{
  "train_examples": 26041,
  "encoder_patch_size": [4, 4],
  "encoder_conv_stem": false,
  "muon_scale": "spectral"
}
Rows from block 10 of the encoder, named by matrix and row number. Rows with one number belong to one attention dimension. Each number is 500 + 50 x the weight over its row's rms, rounded and kept within 0 to 999. All counts start at 0. Numbers have three digits each.
# q: attention query (encoder.blocks.10.attn.q.weight, 192x192), inputs 156-191
# k: attention key (encoder.blocks.10.attn.k.weight, 192x192), inputs 156-191
q.9:416580462513423461464438541596535503470426409499566428499449514587465421474584544525481494640510514473549517
q.10:489508570490373489501498498511448524554452555512496400498469537578432484590572424522597506499497475451420472
q.11:421480475421441368474438561554505564603485586561463487473512510500505478527517501639490466488492564436442520
q.12:433433589541479425502470497567584596544457590528433446514533541561476480547530362515481513438541563571536453
q.13:441487489451548475512503512454493484575521421507539495484408453580572540516601498492480496523450520502539594
q.14:366572451494569441509474498426556541536530486488462466510565609580473466504498409554522486527523527571512457
q.15:533554479465558547519477412526545522402428532410491626467433506464507451492431494549516474430481542521439527
q.16:561492556586496525503444459554516601512491567529480478492525497456497516577476524470529563531478416408416471
q.17:454551479408495544425437509429478488570477540464450502460563464533435500490598465513576535489525590597476503
q.18:496474490413563486469532473463546504531548442394511468471462437438552523422619458508551513561557479554435418
q.19:456366502551439420507470409532458462436586500467531531477415515454496526544572461518528557478544487494529530
q.20:616541460379551586483448495568445545501555438426489408432464477569535470514518510422516509544467545471467452
q.21:516566482469545554446452451499498528505487545485417447541500481482541456544462491516465478569573503571467505
q.22:499510479495597365490585506485455659469546526506500435505554445476584569547512434510551484448424591547524519
q.23:483515577562458462598530413527531552484519509547561585541524439452481557566503407553450571533544526448486538
q.24:486442472536459496594501454588536586524488572455475510488424533442496556564408521437558550507507477474446444
q.25:524537399562518431430467446468511521460577559562486554526425537446581562510461548573506554432476438576487513
q.26:561423394542569534508431503483564487510603442493553462439582515476463564422550604442548503570519421494531468
q.27:412510482537476429523468524462491482503490538523505515487435429596531401434619523453527494521577494537525457
q.28:467522497539549489508526556515490559493693533484584540511441498537448490569489414596440460491540435524513558
q.29:459515459562520534516500535470477478476565518342427491454494474495519438421428479484420398552483519498485475
q.30:573535492533478467494482572496535557451497505467483462498564448412566483566450398461557558479501451580559493
q.31:567582456455536498550423570515481499522482526510510560462543433415483472478492496590487409465481522485514545
q.32:533582438426423531513533465581439481533503504497574526491453496410469497488461506506563472513499541513553573
q.33:481593583503409463525433488525592490429459526464551458523528544575569599480427575548483607574492499500511503
q.34:490492442501465569620535430468482498511477413517470612502487571463487477538538458496483471442507416514563524
q.35:466539519512526542418485542490618451485456581478422443602478497560532438478584424462499531511535460456463477
q.36:553605436486553432490534524457569538450526450500521390531502478577499471536496562533432503423491532522512414
q.37:463490585528482389459444458484479482474555467565571507464540436463420399502505622548544523477490491478482450
q.38:509485582462563584506562434514405509553489473543517558558526489502424506551541527457469465482455482546511497
q.39:487452549507505495559443373458487528480485363523483532429460523543403409517510457511407531516502497536504488
q.40:530382527480473492516491444464462542354492504527498490517434569514523569539514505418521482433500480540475465
q.41:457512489503480493548471534469518510573508519451496427458498407475571479541472486477501569428434522559599568
q.42:540494520475536485514427484467460406464474520493593485479563527417529481458508570572545512462468535455441554
q.43:612471461462467566440476483499446528554601460490459471610547467441521521559539512496499501487549443566432404
q.44:584566479483565540592531615496523454556494458512496578502549443516572454489530571669420515437496551454551523
q.45:451545474459555540499424518520557450514448555485534442576510554486480374460541579631554540569526507420490497
q.46:552511487551500512514468564543499468557545564492558528461516455467481495538502577529460474504397559421561525
q.47:489504459573471499552572503477490498458417481407414494538498426470584546543561469422511540497490544501611547
q.48:515480455514454562512479561496445562390428553399553566445512527519515491469445553502420531463490495565497465
q.49:517547352412495523513524573570483425537469401466564495565455557519522423491455468528414488488546462468416502
q.50:529411482583520489517534446479573497486597434429492504531446529554501568515495532524512510527474495477467558
q.51:489389565600470552556473530566493457527514524565522452478540509545478484440545535521528395459552569429514521
q.52:493502499525464595509652485548509564512645536487454503469499534419505505482463446449593486473539520536452459
q.53:507587482532458485526515547585559482529525525552430440529480416458501480396405535386530472504418502496570484
q.54:529557484419452441524585484539396509445421466572583450480491491482473397469424604546582538517533562565496473
q.55:486474485591620457546509559531497490413489576532497534477574555490492456558455557457487522455531501463472410
q.56:564498505442462445466486494468474474437554496501484484518581436475533513456418537448520517479478509483491560
q.57:457492461401618498446530532581552574500474414481543386479487519537558470500644606444517488503544437477475553
q.58:437541448482554532503534564505451360503487533507435457518479546468513441620570466580441509407485493466445498
q.59:459518529465492482505513408572497461555419445527628460419449512562445533522516418518501500488521505529579512
q.60:429456478521542457455449452462492585456539481462440448463529591539482454462436506508468529554580473560537452
q.61:505532457457470536494519431498501486544557468456617561544544491491449533531476453597468505421472488411448471
q.62:479561532592506472596584482568395448558486586518470460576470460499475612408527417513489450546488519389484470
q.63:464534557518548469469518475514510447531499465546500576487539520436497627482502469528611660537396511424422534
q.64:457406532532572537482460428414564485597465492493475523389476606509550459557398411469473533442502527535574512
q.65:456491540497557533545422440489514506554517445531490432631483548513449470514590500468541462481550359452407452
q.66:507484465520504517456478540583543464444490484437496467551484480421471478466473469562456543527512564426412453
q.67:514563526450515440570564466502528534484647486437499348536558532495525429427491516472568598506571544498543503
q.68:467443402493490409427479478479557556569507535423347521554491604497588479573487487478522472503494437558507545
q.69:515617480495519570543522465485482504414451432498414462457458523466476538485445495479527466530525542486620484
q.70:464545559526477446556521475523525450465534537472521542497439468421415490502556480474578470460584419444471420
q.71:459570555381503615547487580575476449467508434462465424526545487450541478501653545451507421507492476542443514
q.72:453473514531562447556442501439563435392516444485470519546519440472540495413555517436462455545398564414461555
q.73:565547443606500482531454476381470556452426501527499583528495516542510548481363511434461534505485490495515598
q.74:487553482541542497519516426474503468556497469480544428562512490478524415437565571520491409572514516609479555
q.75:473564439560541503458499565532441488481627552468567519490602558514425486456535535475435478615493580509506528
q.76:465452525510516450541551505427550424487528440483523652525467577450562493517526574485472478576504454542555541
q.77:534464478513456420476506542472417487606434521455521500497443511618533508445521523509502532467515582576439529
q.78:466460453446479502466481546472425473531536413522386473486466395551576475492459460416548521540536455440547567
q.79:485492525540489560506466531480418525481467535380486496537522442416571389522444466525536539477478463504506411
q.80:453464507403478440489560554557485507485419516479604417404595600521448439407593550469582477522567493556522491
q.81:466453504506432548522430522455535457548507561528608455470553558530503578489496528469585549430481544536557547
q.82:369487480461405547471486514497578467482522590523588482489464523494477525423436516509535550530456444494480544
q.83:521537489559509527489533472494523470553462472484516434494482413457547465532391471442503484540413527501525399
q.84:406521545460458588566515415499415533571583493459559592464517434521573440415491523587550407474477595503601484
q.85:489489476476490416443560488432555515563580480558424579466494530507407432448477456533497537499510524561544517
q.86:449552508497590399609540517574540511519506483554581563401435477531560498460446565563464486533549572528404522
q.87:426501623507480445495497507501491622503467492415562403538537588478561431464543550476497532607530527470551452
q.88:526442459576530487502411435544513412500552480550588568566452517516484545482598505539483610426513562580482516
q.89:451470500511535515544494445502475538447542446498556522519497449522481606501460568577547550461521521442535504
q.90:481505502377544499441447472523527511489494448453489467500399460507533496544504517486522613475550439444426482
q.91:474504545482593477570445504441584436446595501574538504516436474515561536454590430585419488496446544519516497
q.92:499503498486562479437561493544530465520515481465484565472534529500425391396541491584475444539508562541511541
q.93:589489616543423560489410499507548456565490478594538472516505525513483483512487567516541433490471509467527551
q.94:596497449606542462491561512488551448523463558499541376458457474487474459587531479605446419449509486517545471
q.95:472415485464471450477499458508495571469490452498437424479578567553504506458519510458521569529521520402522575
q.96:505530475563563466482423582468520447589522545431465525441526504583458496590566518628483558412507510551541481
q.97:497527423422490417407506515558517514529546511522551607541479536497546451486471592435465486503475516500410562
q.98:554507527538495444509472541445559523478480482435410452476517565490505564454596518540464557445479504477483523
q.99:461538460411578440416484507461517520528392558405468511451561510540429423480487533524509440500489529499446533
q.100:455577560515462482519517475525534418459422544375430542569416449470504576507608449536540539452484485491478565
q.101:501483502641534419515567499511469442479433490438458501490543515586504523406580471475437563486421417495451524
q.102:521531468497499497569510520522447521498521552574492541571514564527477539455465524463487454563515459495544405
q.103:411565486584459497526476495495504350494515449468417489460482548443447563411483489483476507470553541495524537
q.104:497428518509482506501471506524403547413524418565484442450444502496562541680487456460622538460613440448481539
q.105:456467398517534516617519515481551535502447539470541431522427543458483492497489421514504439472471472430604527
q.106:498484491442424586501468499457590523430563605544382607557397461503502449490472433461515472466591522460456593
q.107:486527544392553525452525490526460469438525589390546526516490438555462514466502528485533474453477556596570508
q.108:524534551517543471403405604479437453485506477527390502522492549549560504470467520514511502445525542391442511
q.109:407471517569501485541512460485499520529491509494545473461487554472559492530475594563449520493447443406530479
q.110:540483517501469539505434459476447429527514541528565549475488496402489485530496520530486418538558521544440507
q.111:474480415533503513507562391484533579585466540493492528501456500578489499486513507570531432470562511387455540
q.112:477488420499527474467514515484568497555480442408459544438487519478448455513544518561500504502534500475494490
q.113:399484472546556632532499446526457546472578495524554425491385568398514484511496432515482462407523469457506500
q.114:544446481494523499484525474511569554475459582597500604427570493501616435517530447542497601536476506512534489
q.115:493451449524462480587505538533480467463521558477542547511598480566506511469500537510582454460418525481492484
q.116:456521361503465475503494506473483574515550508525544468523450545500541396578467443491511572410469421430499542
q.117:493562515508437459488478510565505575512537473442550450463602524633506460505483526539524479512538504525592458
q.118:518436506524490458493498483454500598444572548474460516438533496520497463491506480581566378430518549487524527
q.119:474485559427528630485478498512537543627432433482489460513463599479475439571539523530572526531464522539528474
q.120:549481613557446454491430516582522493523482517482539485417406567505433548469501535565507413533488398540539546
q.121:508468476534461489388529546568499508494509529477477567375536479478488444497520458377415471501497531567516473
q.122:484479490484508493528461413445559549483495493474476419513601332523502495490478534539429610464428504458479534
q.123:456554513428494498424510499532469458525458478567508607515573440551462404560593533488511519589538468511540567
q.124:554526528489525470497462525509540504514463520544495505515344507544460572491406483645582513494605427512488469
q.125:545501535568583539569463506393487430503578526494556498524519480531420482526514393512545434510520519547483576
q.126:491471528472489471420619547492455485569479454530521468533521494479496531569465428475535505483561382425574486
q.127:533581473483473441489410483422571406539541411487565476455586462494413538494540470540495510542501568479564529
q.128:518470513478367522503511574490537475531552416523391484473519580486514555529518456470497508599462534492485562
q.129:519512499524468421470433505480528472442490571493494505586469457496571510487512505495428514412508471505556567
q.130:530438487546458543412452561474508497464500532507416539440517536493537507538466489477497492655505558573450549
q.131:501467490507457523585576470491570501620477454542420523475486502593438402558478559406483543479559568568496627
q.132:448630582476607550481433390455477562515608486493540496451527520388483541469435502495465482467485472573516570
q.133:507590505475543541368440504457561473588488519639523467470501436590565494463530526529492551480480503468514545
q.134:425478531509446440481445513512542507510407481445467485440517531407534569442499498602581628463531541523508497
q.135:500513400526574563420420543613459553572549484563477518448423429513619482524471512567446489444544488592485446
q.136:507511536555527474429342546449467513524370524536442500498559511416452587541630536505551614504423480448564470
q.137:532488463453448589500575394530428519541465503426445386466487534537488478522502608458641485570459576484468492
q.138:513412533556470516547504519442538493359550529523513528476544543406435506456537473419622518555462522474533545
q.139:532559492372580443575476521447430521461471487361598483492574469385429468586469406597497449497553546499499518
q.140:431524510435507438453448445361564473523483523549469549453472432522478529449464423550495584566547511519535550
q.141:500431439554537420457474547538469566483410528606498489504560457517505546510568590525473582451544410488481432
q.142:452452475525542518426587458451476513521447501562526529466510449434509456535466566500509448396522482520499487
q.143:404492455514450454536484480572481488536550517424479516516463522530397460485501513471526465532471559396470480
q.144:484514490480514456395448491498440495531525524448538557512594474518526461494604386485506417417559506586515493
q.145:377546472513495492517468483488544426485605473494441574469550577542563530442475472492471386467567503578490467
q.146:450512553481501548527569458474452530406519527541496466599568508520505440487538524504449395502464476470531426
q.147:443481469499516505491600538419399496476523498446439580553532439544547484456508444449488444400454489516512520
q.148:469529507517487498526498581433398472529513539483521494486542590449387484427484474633515428469494486541593397
q.149:449482569485458526396510543467474519435489604519538490521508531553458434502517533478472427584561530516552475
q.150:478516596571457563513549429557556389392566417455448476455566462456519522505403536511440575445603465578500495
q.151:486558452463550451496593509553455396490435474453577429501393603452542540528488551520509532531533459482503495
q.152:548406475575498417498504426540433624566587436526501425527519455489593542476461496526520456598474552490460413
q.153:564463598552491431572510465484447535518619421431399467454513500538549448493538449575447394410490551480451595
q.154:538536445585565449476551471436464485487527474429459538503516494548491461457546493469528432550483510497494448
q.155:475556506519595426477468395519493528425543496448428520472567485515482478560601503435531581424488506632468473
q.156:583517445529547412514456412452595481570416499419604567508503429504526471471592470500482494479454521467509586
q.157:523470403546557624562562539632374473518473581514468494402395585444505492514407549554444507445445513495398605
q.158:437441437505534530453504477398503535495420697542463494529493498412454434453487552591484371525466499550548460
q.159:528524513409480527575506523568479473503494505460597533493439447526506516485454516518414527432411554469510541
q.160:553373473427418414482517485424577482493575498532558456521450454558471508515587471567536408532414511506482543
q.161:490483476486459534458525469582543439562482525485423468507518515542538459470468431492509465467544496430532413
q.162:423541523485571459533574527545511523512513555444510507583470517590495423500488515474409605488487519475460500
q.163:550524583492615482366521555400543452477499479498579442517517531565542483503571461558532459575504485447457416
q.164:552563552478452520446543515455451504523502601449567412525434567475457485486538566427508417510495431478495523
k.9:446548552472556458545437427471443477539550482511469454452528510512522618526584472587522426539577479477550587
k.10:421487481501525478521434514516466457533518476424448478556510443449479471568486466564471460513493437553488463
k.11:419559495503565586486508605532472544525576551568549465452432511477495570559538401389510491538504493610483474
k.12:519548561493532453453600548555497439459479385442472490566660438480546461585592529416508511462492466469507405
k.13:450442416543452583558421483538575532490552485537534434396498515593535455461498487515449562489440450566639510
k.14:530450442478502394460483525569486495530463458526588474457564474496555494590532519501515541557535536432537532
k.15:452558561561478582458508395475491520497485406551494539578501515472557540473439494482502446520518503461568438
k.16:499604553532565525453502588484487394520629394481546494581568431464444520477617459520442532553537525448535438
k.17:451469506477582554452465556497489550488518456540377538454537454431456540451558507526515426483531511476539623
k.18:469390475476436515500465494455483573582532559443534550385463501463595465525588550511538469446594518520591629
k.19:432469508602529583434567473538447460510570532488473454594590456449576477517557467410507532553441512584546473
k.20:506480455555508543548549459606514510472473521459511578387479556510489488599485438443502430505568605510520477
k.21:458451475512583426530451540480470588532448534487497464471516593457460456497548531524501512422517432435490423
k.22:491479538465431481508456497475520588503529542562532569481493528511475527511540513543530608522585461390462463
k.23:525551548564516543511444472563532421469478439545458495529487430555462476376515544427465506462435561424481464
k.24:494518516583557501503519470426599445568546484446493430546488556425448520437485446408546569510532609541657433
k.25:456425584559483471488540426464516476555562585490515439529530603529585506501532417502597462565493554535479495
k.26:529494396588512396515429528492447569530531552515498547560499606541434439514591520541622529451575470540467517
k.27:515498521485516495537483440406519565502571459542504479447447375496564494491568560463583456521540371464448573
k.28:404438402496538497533493454479527475407439482444531530534541573495466366575496628475463521576398477592519411
k.29:508486495541448542607457515519485586532460451449534530489528548527515522572491516494514421479573567496463534
k.30:505482502525440446538531459505498528540570581466525441457567592455527518492492599537466507452561484509485541
k.31:525478497539586561475558527622463369448490493440516484482496484535522463522481483602466625474562525494438476
k.32:511476598576493532498541512491578556493489455476564569573367524460519490615375538469531519433480502503506314
k.33:514402485549418547498494539520523512505502514529427582577491542501555490542622554509509422513517514503466532
k.34:373463565509463481506527441590476568495494600523486378408499403499472489545533510641577496476541547500472562
k.35:499444488458434408536598528422460493567472407532525459482574498527485488501435409441553521618448527455507567
k.36:528483473497515527440534615448475497458564521556474539476431544515553435498603502382481562436484540489566441
k.37:491492379536529482461504495474553563423612443544580574479435499434467499514457478446511517356505524556513508
k.38:483465528572544580521450480427557520404465504441485497515556567589459476491535501523514485431509541491421472
k.39:413564498445519497483487495529493523474574524533507453430590402609426453388475535547536451503536537458522571
k.40:435475530454514476422432434580443464497407575550442477564346492463485502515496467498499545587481527458511476
k.41:513533601510453530447419474491515548491539550530470562586525545537515491523517489403461468466456528583444518
k.42:506501476434482450521513424495450420442585489482443454495531559459478450413515595549543479473506466522461542
k.43:453504550556475523454547498509461493623484391447467503411596442531521534486492538403380499377405518519548602
k.44:518450447550510575458423467535512506411474486421477530505509563515552526494575482500439513479541473584525437
k.45:463398490451588590436540533485440441507430458508549444441531510479472549512585606519492592469459577493456513
k.46:515579455418476569609510539579511553462599502518486463458446560532556390583521503472536483553496512561480446
k.47:565513512492448388444488529449552463461490531482578476592435440429492462517475492479578451500587469466562570
k.48:543466587450495526481484494526543494474589469504451446507516472463423435516414496547362507554517410571427521
k.49:513416419435527550431544585484530547535482492502576573481564491637491498587513486426392442457572484478408533
k.50:484484508435459460466492530481481553495549522505562489508552500549455512492530433504536520592470512579459507
k.51:464504549487523547546505465526458570416590624390446641492491592488524613458545426499547511462407487544457445
k.52:490469394478562442589507447550522570528514520478451420491444481501697507499434466477431438537424502531460481
k.53:486450519453553650522583517469516482483444535457491618575558504571529591494485523473536525522492476495472533
k.54:467509512625507522417471497439644453400510453505529481526527527474500534375394523507522438486437446466516441
k.55:548519498640502419509407538520501452538512531422474463618485449449552481459512511448490459450537465488534461
k.56:511488357557472498445486478534546377516475503573478439565576544425449463485488516506520480508568477545518486
k.57:494501502526543435483500474383467489591497488438473551459579494468486523598491540424527439533524492464511447
k.58:481549494588525496566557503515512556610394518480580538511453524542404541569543470534516481407491586498529466
k.59:542464559569481443439461599408456495543580498512408530536420450455493456484423475451476465489558447563579478
k.60:485417475524448474529456522495514383490437469516436497506444525417532568459532448586572419519428485435551557
k.61:471540441509524627528507497554546503507586522481450545509428559553494457550477513479496565487544438459552579
k.62:600470493523469502559597545511435549476456507469457456406477581562426496602478580530494505538507552514515537
k.63:493499451591496497563589491485558435498522445603491478554498502498477453512485496596465510503467545396474416
k.64:513460506390543527476383494529490542472511525506457451613529424436555487537502486558464498441552382485565475
k.65:480489548569508536506524474594516515467527535432524544557442540590448442417534524426509489562461485498489454
k.66:461473448510537501497470480579478591532501513552502451533561477462403419542604471443541557429539455473496474
k.67:511527480488578462532471447436488536433467550455508535496436531524546451555472451559518563465552569584464507
k.68:482600558544418542477528465519463442452494528514485486540419593499530490525528526451507423509457511482483541
k.69:453431461505474528551456508469542388551444549460503495463507500475504470489548477601583523437557434523458511
k.70:378439525423499546557483465484495521469530475547499540472410550483426495539447563571535628413437524548546456
k.71:596450576523499469501499423503517538505414458411576503521535456509579517548550497556544454521547517450457385
k.72:441443435509448505539612590631519509477544537493496504520513494519430449583471461393434366630474429525445582
k.73:490555500506469473467465525469469418631581577553517513523452540501546513434557594471565385523460509451533498
k.74:445561531498538500489483522539418525552525525436541516429488498566564529563431522456487565463439564469460531
k.75:495532467483539457514570491504504522512590543501422454465545540503538485573514488478532433536523567406558511
k.76:508460490511567452582381581548554392452470553513486543513435559442466553522431505458525534432502455492470502
k.77:543516574473455448570566596447564505462523573544463537444482544490560568526596390510431567435555551478507507
k.78:507476522515550518533533573455575467462475458482470418445526541487498577529498515404452448449424449434525576
k.79:508537512556523486541445476456580456504391540491541477507482520457440537502494414515469556491516568531455505
k.80:455426537492604495511533527480523454579468497491476505569510547570475439503484618438461520547512473481509574
k.81:457545636539528565499463446472482474497568544514460578578439526448459546557524509472485415504521536531501431
k.82:465532504445481491472575356508541476613495364580548434419532495483516505472484499476543446530582584488473526
k.83:521534483515491495612496422502475596488573562515574506489516586512519446527472551522497503463552492427438504
k.84:532528463450592534388427490529502561491484482428478490563589555404565415498459564506506463599464485530482425
k.85:539475513450519420507514421527584445497528569549414474525534639583415413440442529439450624543535451537462475
k.86:548469486448562470512482491388532519469542579531478432575482484371462530454522546519523482478539508568546599
k.87:460578529676528464539561532552435496477584540581504517574583508527449411498462464495480544474504421475463495
k.88:496523452584457472471522512491470515519483511551577530561484494494514446543533543499544360487519474440451490
k.89:500486598435471510473439466518496388437538491497441439479555574402554469509468532520519474522472584523567414
k.90:543529490455469435438551469566524471448509442558478514537478466586457499504523487491466500616551451427421460
k.91:508517507482598523473455489477546500509506576573503433502504585545553441494452532534458527512492460484557483
k.92:492579458638552573554516476506497580503555532577493504490493464478474547485429545500461586574523447530476457
k.93:487511490475512438551503347481499438447469396488574608533473526448519489570489503468491362603472576486452556
k.94:563517462481505479582566480437525415493461513469501552420467542451530435585534468525519497505482530462554536
k.95:506497518524488528422557522500460499527479474465433393546541524526544554452452578526475455521510567472545540
k.96:498443459484459551559466516474427486542505546574435460511471512491551500492499459506524555535553528537545543
k.97:449480530468540477509552499462500519549494475549478552504455390547500495534483473502507566481538485459511502
k.98:650484501469427469564487480485462510481469463455493420522449497462498462594502454494545474457576443548558580
k.99:449431396378476543434419561443532512433544548505486545439591579508519448545507459545584551503500442513615520
k.100:440548493511477567494542576529498535476460448529469470542534572542461580543465496499538541444489589584610479
k.101:492428449602460497533499562545448547531473407500546509436455471517480483539526525491586396501536494427593518
k.102:498530407488479524576478409465459572423487435478561503441507642514448465489557468401467535512482484528452535
k.103:433486457542568524467524441577497518490485475509478493449389435417525613568476527508549410588480569491578507
k.104:649520508576545519529561524486588518438534487414466452601557468515441563466477537420464449413466527512501443
k.105:549480531522539508487373466516487441498468418506531527556493548478498564468461475458552555435520524463471557
k.106:471450510491472498487452453472442453582495457547463499510428486411494583461471542519629435502549505475481441
k.107:479439519552506530466525576445476466518531532531391536508543620465470483472579464504520605496533505512502500
k.108:589557441449518443570479499476559450464428541516521495460411512513518554532535496468537466548564514447572477
k.109:504440437428465590465497460608455611526508564495469487592482512564461451527436556477420457485577540523556476
k.110:528360420418533589523482503526451560486578412528467533422425553589543485542530433479490414487563450555523577
k.111:499495531436449543450439514475462396451503494533406573548535547442521457418552444414588515516491469534516480
k.112:496549477500444496414503540501437574470562575392449454540535537574512505520433527494459506559478505387542524
k.113:497508460470392493455570493436489526511537565501502533578501512511470508568523469547485591518549498460511563
k.114:432545548467479467435508447496572511595520466544468504489446461511462467434503506543478454439451587493554508
k.115:591434471415434536570514435459568481581438475467502526508499543516448489534454506564502494456432500463570593
k.116:509473564464478436462507463537529526499421537497470565635458493455477491504400449570526455545500500492424530
k.117:497481444473573464509508531497461422484459416524488510477498422533526506496428478535532480574506538560467473
k.118:501524505518476491466558449477455455537441485527511462397497455562537502492428599524486530493504538489547546
k.119:504487478559559489507433551537578507530484493468500526515474493430500516513522374503468560446404555487529475
k.120:431492506498574484447567490430533514418474454515595532500479457480526564398496558581500429515504412508615441
k.121:550493532547564475427507455545504424451461461491483445585526596498481485481486444531502444471614490558454490
k.122:457498406395523476620512436467522458551499445523511511459501525544444470513507495503523463528474468420562544
k.123:515495458442559466500529454501461486573525488429519428482611418566525512424473456468508410535468477491386540
k.124:519404446527506479503432547543555513449487566494529544380555466496465513420589657486548500429455455498406453
k.125:511475561466391456489498523577497470491585573516463516537479406422522569578464523438433553575500488592523488
k.126:502555497457390368435489456502447457497513529468499536410518467491428545480558492481490432521466558523464547
k.127:527436469482486460560518410476453457491488542443447564489457485481438513524418493498505561556524495455533492
k.128:485495578526604497443438476560577416413483494481521485502494482431528544537492571486433428432638434502528412
k.129:469463538434547439510524439585563514581460522476484510542531432519510417482428535485485508526467456487533518
k.130:580513530546547455545450519499554418399509483522429474528530407494498589459508544491400482475538465517473497
k.131:555504507527481435509376555498477405493529495460447501558506484501452522509454492437475497456522490452447576
k.132:545520471586527541522487604410563510519504493532487569499590513603511461441481501534432527529430515516439505
k.133:463466445474472525437516439504547476547456523529445430534479519501449521581568461509571458345462537465539571
k.134:453478532395627530467551584575526599506600541529501517502527560608496510580507453539487506458512591441494532
k.135:542496451405568465585535456454570457496543532488635428498395409470573504502472450472525499564567522472577485
k.136:401548540558448589380541474507529569574500494486516495514583592492524459478417442481493447513543501410511519
k.137:496434532414483530484449486445516454499520516464513545560431469570545611528535480505485411435569440405504475
k.138:547446510479484475552506480468482428499550527400520513560596552556481528491469455508505473451442543544582538
k.139:472530527548534445555443469440450512535527543501593587489565528457518424486498576408416514492483485525513551
k.140:531511446486515584501560548603482491466525573475468422511501554531533508499530484481421456471549457452453507
k.141:550497498523417423538509495654444486439504529504505601559441434488491567588545480497590428506429515491465461
k.142:460413528556502439439586522454567430403498473520511563552519502476523525378366457483481494442468560570504530
k.143:548438511508476495480521582533407531445546496520478521513453598538509394438434484419512455479489555515494477
k.144:586381423515515511543576527551477544514599462497624533478456462549465547503454425455525509514475484483470499
k.145:392524361484597512527436615554469528583530515508498462439463502616482484525508487503575485477553490525481577
k.146:526562484548458537463505474480481463495570491505513635511482474533551422456528500531535449476516408530511512
k.147:558529531507566567462448453478460487478549440549449545494434502451458462489493452401568512460546508603517489
k.148:529457494460449475515526540430519516394456485557531556441561574480491404556512452466479515488532450534463484
k.149:536440509423547420463505595472520479482537439466421543478516425545568536437510446578519463516400467579440515
k.150:522466445471504555462546480545559495527622499527475500507451508502528556472509540595618445559506446528499459
k.151:514410490449496477457522454476567488415558421543480525597440612492599446544573505532548588558507442560522496
k.152:529490549424494430561522502571529560495519600458554471431492380533542544447506439519384537490488530601513560
k.153:488476499555478511599542463506405490479493509488455404398527555506423494492593518558517516495501479562521496
k.154:576383515446471481586444458433473542540576499482529536414578496375403466405466498539610519548521430475461482
k.155:528503573485591571524528464481501465433442553448438501523487451526536531489449514484508488505538512516538449
k.156:495492552438559545555545476496346560404544439560594387472466492523458487598556472517499551558433473506578497
k.157:465477445520439574492437532541483456474478451551460443429520577460504429485494498459453539482524634539566535
k.158:535550440367485483519560488529455505587532547539480505472523405583437455557524504423525488427409459550514556
k.159:477540524471408533408473539530527500574512420582449482577513570516483566580569494424454450555498500504496428
k.160:482508417455536462509467503544477414396524481516544560376498482461525485438458421517618497432482467508447626
k.161:565562455423562540516446477493483349500523453576450519495492478491591520495458496447549463516552556512577455
k.162:434434477506447505484529563535518516535510549498540495445583606407487660501595531504440430510523400450505551
k.163:519438420502527535559571463521584471459523497551413495513499480551481476559435503389521510539504422495510582
k.164:504485498480538533521455498483526561458574359488461554532494496467495464450575436495451476479498400596575480